{
  "head_dim": 64,
  "optimizer": "adamw",
  "lr": 0.0007,
  "gradient_noise": 0.1,
  "final_lr_fraction": 0.1
}
Rows from block 5, named by matrix and row number. Rows with one number belong to one neuron. Each number is 500 + 50 x the weight over its row's rms, rounded and kept within 0 to 999. All counts start at 0. Numbers have three digits each. After the name is the row's rms in percent of the matrix's.
# gate: MLP gate (model.blocks.5.mlp.gate.weight, 1536x512), inputs 384-511
# fc1: MLP up (model.blocks.5.mlp.fc1.weight, 1536x512), inputs 384-511
# fc2: MLP down (model.blocks.5.mlp.fc2.weight, 512x1536, transposed), outputs 384-511
gate.373 102:417437466574509515489500539489443585453523456541608480498503490568480467503450469497530479543553508523490520393568505597505476529545462573438501472563490456486518415462585536543487491490542449471489519440509476542483419448561537529482463464530471538539490571447555447540503560461523535575498413413477553513460554440569475477517419486454460488439486552525517488381567649444543390492503
gate.374 098:497512544368441505496569506551490575434548525541412377446464490519393388537486486506521509456511501500519556504458530490482488455442393503490452430517540584502498500640467508548468536498499498489576486434517491474526456500449517522489566538519510546562532446453375497543387534565484461476467573597493600465438450435512548469449471515540551462410593561517458522427437543525573533485614
gate.375 093:431527466482525563479521569482623506472477526504453480529471483551535474569481548495529587516645578548523547457432396509492503398507488500550454511549615589443495487488508498485475475448467484502501493541555597439496512528500449542463486459456489436403536478523565523426505392521537518552550516540379457649551541518463566484501491565527583472496449609450536465439506518556523486458511
gate.376 097:557461554412455472446445539529475551586545513482376530449489502479533471484462549552515538462520449480475466561434545586407459506517496415481488442474533439508553530404350413395460437566491503421545534499469596453447498425467369483472575435506534462510411479502521504509520525456424482455454548501475551553550506534574539447389463580444510496458574443506525426555462440472468468442448
gate.377 099:485493504503359468417498447528499511470531400533511580429427496535590581471454474518475542442489471492450485483491528495460486492527471546526427505529475442534509502524435488505529489438476475499479459413471465486439373454466576481417583514486469606382487481491525528572511392526547467535430555494513482456408508516402515444497488507519546440490451592526551404581566577491456488561433
gate.378 090:560466486571519480471451444457490433503552490423433436524458546480496498519458469438554423537518465472432528530474467445466615506525451478546488514604581563428439446571507510484556581497530516451412567528563552537450554438499442579589476397610495578486509497528516504363563475588555506404540508529545543446461499466355526509519553537493501488602594449550602461470495538564513453533577
gate.379 092:593475431494539506460488533538484456468552406496428342579452494501516509359520512507563556561514418491465508539523467582547531527399530411426549526529493533473381516458446492528569501471487558619477531505508519490506512520420467448477495641460446410403506467548484538440609483555516442487504466511471490406425484527563539458504496423433510444520564549476478438547547479502568505478467
gate.380 099:582525546554499524566457521512511534385530483547544448492340505445446436376479526468599469503498488516627487512570345495443550493531528454559472402549471477604514501492468432461448452490504471428475547495452492465642473459539537568532511513485442603492413573607437526497502487500471524504441539496488415505499511470465419396538544519539466527537524578448508525504480373544436424478443
gate.381 092:430536571565568480478493459575441500486441519503548486470464445429429510507469508448560449448461606530430500415507476514517468599437504423503577449473577502515447511453478509547544521460489452415498468542543501532580560513417484576590485509571582545455553489450494423546504487482491512539506495547468520425587463582505623474568493487530541510460451471495433576514485574452419533457441
gate.382 120:491514477556454590481529466628507449541545474487550594523556495409500444483508607441456501607596509498488497451469497525559505550516534570490370521457498550543533523536458467462507545496504564504507397515508541503401518364494436448500515493433483506462574461454532511521494586522578517511537512486497387511505488494529564470425641485510459502548520539492517470455523585482473456553459
gate.383 095:530450532525500492493510520454480544511446414608528474497408443449554527456476399465513466510481483497450489449504556511498530403499577557432521506447490655478502429392442563532507405458417494537442544516535484526509449505497524476374429563467561551502396554501433476533366462576504539511463546511460594465474458432467482523500463521516458554528468566448544503519411433516454530516430
gate.384 098:490450467513467427506461486513503478537565403384523394387513511514485452505492490500528457530461500524478479446589450579504553471620435473531499501495414456408553362489574422466408492519489498488458468501504562475563584598477407497568519598504458483512499472546534441514477496472498491465452397541488450507595542376514514565541451486384417485571481549479483539447432501561536500494469
gate.385 094:546440527593501514434433501522616532468540414474483561534500479500517564516466463495437518463461573471497436570497561460451476531578431475471450463437386542485541494524458353488438423380536481568528416524515525510425494551472459490520468463544540516556493477495378465484449461517493598506508515461507503479555536562518497518494502469539530470553412508590496577492463498473512481499500
gate.386 106:540455589464475538466524461488517513447501558509526498533490429570537455527512416520415505556557389463452508474424488537460413472540530508509479515545493422549595543575444547468578507429423558514481521431471450506542535493485535512475487470492479458424485536447534541535516483515411529451482372533441495473434474420485495457415365635462538611412582535519516425531489471525531497481431
gate.387 094:496423482609369552418588449438551523460621544565511470474541502456495484422474512487552477435516501498522484538420511516468545553462431486527463466472523402441567343565586505496540465562488540489552474550500510454424497569461436486458542551421533472469389506500536545442518549477518387491553516606440515522459531471478564519448444399442472421543521563435530551502482465496539457511501
gate.388 098:449515543520549504464417459565480485461491551525379564503466546400536468441562471486495583576544463572544481530503489383463470512655427525514400507527461494516466465541576429491485437475534474397419466479469469456560480509569533489499464497502541563456422536436445480519493548575482374528462499503628538495455441548509540463443447518474518447509453468524502513442503468488521507450561
fc1.373 107:414531482539482460527569521490577531498507486490504573534568485624529481530561522500578480529490436488433521452522526466520513482475517526450536472554550619587552577492560540491517477471545395508516468577498501462551458534458497486606465559545420517546432481532577599468432558565471564533534501487617535516468517514527546420538491463498460446459489429540554538518478428591488471565531
fc1.374 095:501541465442582467561529460505509490571447554526502478557570459447489446490533500504508510611530430533513496453589477478591472487516511484524514475466534555565515401534460541466457466520514604437513535383433486496430575516531413474572588458491495488472570508551432456579447507416443496534550585538564489513474533473521503521600509513581591480377508522463455458404502597437501605548496
fc1.375 097:585576472480537564513566509488525535557522547485555410555550498535482425518508587370531465477525568668529497589454528508481535485546506435483471500477465539549516527525458502549538398481419500444614468502487487440476406535459543557433433573482506451449518557561531551452535506556499398609542486556362540414613580555519516435508435529486550449466450518556405479530488608417532529445561
fc1.376 099:440454573547545529498465450525573522463482489472610594548508520540527549452557383456435539480426618494530491427472497530471523601480515538477474528465463520597566492543477539499429513486549471567468425511521501580505578526571476455468474466538490501497452535424475477559480545493520466454506385503506494553469437404511555556560520460591542509513345534484509418473487482404495500509549
fc1.377 099:617405522540449454439503571540415546537449535475514532535442503531526484478475515511550449454484626495620592476462565403542481420563529535559522439551487494548472593506545413495542496520533520414571447470600486522436528547544506554447533530520532493431480518493472506476527453448425423568462547421595455488544552502555488539604510487499462547456515589523531503531481547514444556578488
fc1.378 103:501530500557561496564476565481513472422513543593514553454489434496470537574481472505559551451510413470426548484484493511495571499542393412459498592536526521411499447487522523491540501551465529364493576425495467404466590500599533529492476552485474468440442515534427559541559436412555515399498486554497526436392424513534443499454525478491412477518547420475467463467504506533525407487523
fc1.379 096:542419440515520377511580492460381520432477477480489421447534549557483538500403469470492556515524537570425539458538402434534427521519590531413579523434417489481467531538479619457584610481560492474529432538397482512507538480644501542420512433493481483518522474446488540471557482343495444578509468559465470447439543473505585551448547451518490435506492512482596499568464518538513415568491
fc1.380 096:460512468478621547457589510518441535482511496521517487484438501561563553556568417457525485561433517539462461500565558551508476556561459508498474512579519543403532479525490422448491502484615465514536549577488503493535552522514479541623459465549422441597463418517477474558485488423537483537536541464482536551598469503506434515418376503552514432556430370483397458493543482470490523405502
fc1.381 090:466488576482607531550533489493398419475466491474511503486514490408460505545553433464524525499486527509525470505430461615522553478493436417419565452443567506473458467531595480586555460562479523553484487488424523533563504585524472523543552513407504532519547606520480451526473456462471637407433536538503563491617450534459492416532552517561502553508532582483372427489389415527564519494578
fc1.382 112:473532441484402543571507491656490428607564391508542548537496465448532507452534554432548476483526445480549536495431528559516557459523457493496425473471492475467546548473470517494495476482506560555532407474529478356442542422460520446526454557447487394520568504443493557494527540558562464508480528525541515534495526441470540488437508434465343478533538486479515475524526558462423426498550
fc1.383 094:570436502535513515565503490463509491476481533436521518390545450541530481574578641526485529523555500467543499498562494549409477466509532457500510484546459496524526469526477549529521512527470566452565463529461571451553427490507483554504597510437505576507501515434418412494464456419531461504488502479539476492408491506607440541516481475593397548401478499589414471485531576447444495582463
fc1.384 100:481487541582502456522562543500436444554434504584543470526593563461566474567493462486399495512555489459537530510554590479502492499519483454513449423494541349544504503498532498628528513489471564511502502418402560496507458508490557448579516509528593427497569600532542463528535463529535571465469475427506510548449475415471521501552489477497531536501560516533456464528485455493496483531554
fc1.385 093:495489489564504500494458463498565522524514556531422510501541501440505497471413439536432423452428461515470548430431460458520538507553469557513525533446517449405457513410500440463478487463543457561594504519501532476546554518583494429491380553485481604578529417460499500497552555476497542524484487566527559455490505515518516551570417509451554518480564536484541453510499429492476516468525
fc1.386 107:499495594442537530539520398509458557402420512499531537513435470514480536535548438464470534513471471473516480486494501423465439447509445400590571573587536484528475514473430447481510539504491480527536458482491459481542527597455438599482465459519500519458514446494528500524500457528544418420417444454497530564532443458470438492556437698505453538403531466566432395521473571496463478502498
fc1.387 102:538493507344429545497374547524519534506425493465566566486479550516497448486495507502470514481480470462444466486404503545464463558461508482623497515553486524597513536440555461518498546484508474452547501456510500477569519481522433496509541455427551522494459430487486433564540435600503405492532509531533476393515499479503455534549485527451427504476539514434632482475575520579470539510420
fc1.388 095:441498505586502516584498601572446467552513551509521541448375449511512426507492476457574488533457497486514501498580539500457384481520461451545511508456491462507480527480501465412516527487451512477440518502397409442477439488470493436494539512583483504459519503590543520568513374467563481529502575495431506491480510618477539456536572578552495567535448553593418393493574538557481466411515
fc2.373 111:422610546452503494488625470548490463381471531478453564548558460555564417547483486467474570595479442490530547422492447595558485514553538554535500396395520548517474509451480520486443486560564536492436465560548525453473562410500534448484450551454552509441564536404432478536508462477460505502492523518516539518612537439476407432589529444479548442461561497504508436412497438542481574549507
fc2.374 098:536507513358511569520544419519451423547457533433518451507473427465526542523403597484500521544492593477522450544555542507422575549445497529383547485449488506447530548535487448547499496555534492541527515526509552437425466480584524470468560539383408465473531412388452547514447525479549505493597491504546506538488534472555457560500520531454516489577479468447490461465542449453462472545535
fc2.375 095:514426547560593520571546494462527503494490520467406558548508527551584556479496555499513494523494460489567490539528560431458525463497410402518489460454540543558518478528428500434489558525484489653462527410471574446609549596439449364462521474475471584466577437506537488384456560493418497366461403515537449429543451469487496467520486594523432517447441470469472504402458555572429525448531
fc2.376 089:408495521599552510510501370393491488524531541552505471407521559522399476467385478503462439485495561495542554528557409517553479413547517497497556431495424533552526410542444538476533513555465507443473536563515588422537512553494551501500548535463505480530563522495499485495458559469513412459520565497477470506467453493539410533449575525481596489441607544485512477484512508496568456644467
fc2.377 103:521521506391544469563502548524537527479450463516414473567469581509431520545449462552510469565474521475377472492522577451498508481533511494462454551430465503501451448543463534506496494494506503460494494395454378539493469478492514581506483431464580409475505528495464546493497500514472466567452553415426460438486518518580487463471471483482415526486510550532401517495521542515587486486620
fc2.378 106:489544442509456442515554495452522344500563577557522510481468530483501527546516502499575457553516529485440487389534427486513529517414607494507513506447429454442469558479527445496493507535512487503402594456466506534515444544542455499556493510396451580522598558454472514482585438407446502453483587479462506623451506544446404498411505567558535483448408526512508501524517439519487475507422
fc2.379 099:498454460395551570463453513544514452433547495512486433485461455513510552547496436551527479512483550456511434415545519480488442468468531494544471486495481506541502499445410536438599582388474525476500529484496485477530499524576546460551490503528475524400559461565570390504525474402572556462547501569499403530454626543508536530582480377465459532601539421487392422476575547477615504542528
fc2.380 097:548378457468488447466434532505514570430523529444498429541568535547376510492485568483494521461494543537466530600507517578575519498525523465459408562574439561419506524569597484503463572478522466500510434558455512488418568534506469481442512488514462423496459514507484510502530518500487488491537433523446571498558453434504544545493562518477542463487513543477426530479477539446553447588418
fc2.381 096:525431534504598508491501503472528458490505577463590483528483391533418552445534583569566447477530577494533486489479502465491456543435387464505479547484517530499458524448533488509463515468471497517490552434477538424487535448414438426552645550532404487468544511544539444600478433475594425496584552512568472526481427443581502519501523470474486526528481537491433510541462560481380522487561
fc2.382 113:478484539506481438522511533450520459410470428545558445549496557524504497529469537585525500576514535574583459451491511474491456470477491492548617487518549441520509518520453521564435496578462462449403570451500562508560510522519613522458490387399485576547502444464467555500537403479463532423454469494556484486520499535503504532436585406449537425492536468516463380483510551599438491477558
fc2.383 093:499523485568496526519549490500499562596537502405467392497492558504568547568531624527397458468558559468541515533408495521461527474511472585376508445550528556489508520462429475462443511550530563500571505409565609429491408550486501467417464446612475458437503490526445484517539443488394462535473500519516472502480465448478553550515372470528514581501431514425479476442572529514486529476455
fc2.384 098:486577481515462402469452522450539390587489538506535572542493576493472509513542431478431486490472557546612417498432501488512465519418526426529457472522480577453502413517473562435463460480485481531464491518397487537418491608611469491451486460487549509456463465377527480551567477473520471475579564405574551535523438436413564524502450463440603552414544429473548501426591493449495420508542
fc2.385 093:463376490536485552494535447507512429523488481508527489510470450437561495477473532535438475521360564485596561377544497564467546422592471476493502540496571525500606501392536473601581557393463417483520514514438456584491587513463561471542568524446597439476429559546525583463465562540551585519571531406460506482506543451525544526520543549516486458537529525623475574439552432520544480577552
fc2.386 113:504531551428449482508514541468528498367489515533451474512515505548565549503518534471496474583435480544513543549541545397478489495478545494530521460559512498511743491559516523555528552602520437591520524528578508471480597484540467519539436537441531520584478538515504556507553497568525515411563537536543444508521484471420528544551653500519451480621540477506548456595505502509432441406492
fc2.387 103:438427440455608493458528560530489507518456374468470543475563445518527435478486475431480580485450488539424515623554554441554415404505494472430485459443498549505506580590457449504479550503475521374491553512490500474502493552424530501525569560429453518526444423579523477512457443533630503541496534545433429555592550544494549450449573547550583526520450551483288558533620437412450451458516
fc2.388 096:499550510504580544502397502518467472571441488507444498539520491567533436513573410496445452519506521528477438410499431553556512559509488512430441448543489507450463468555521470416494594531506556529460533516619441540463489470449450398535463627440485493450467453435337503485432426545466563525420526492630501522571483530520548451488421564451538440498493524474521530434581526521459560462538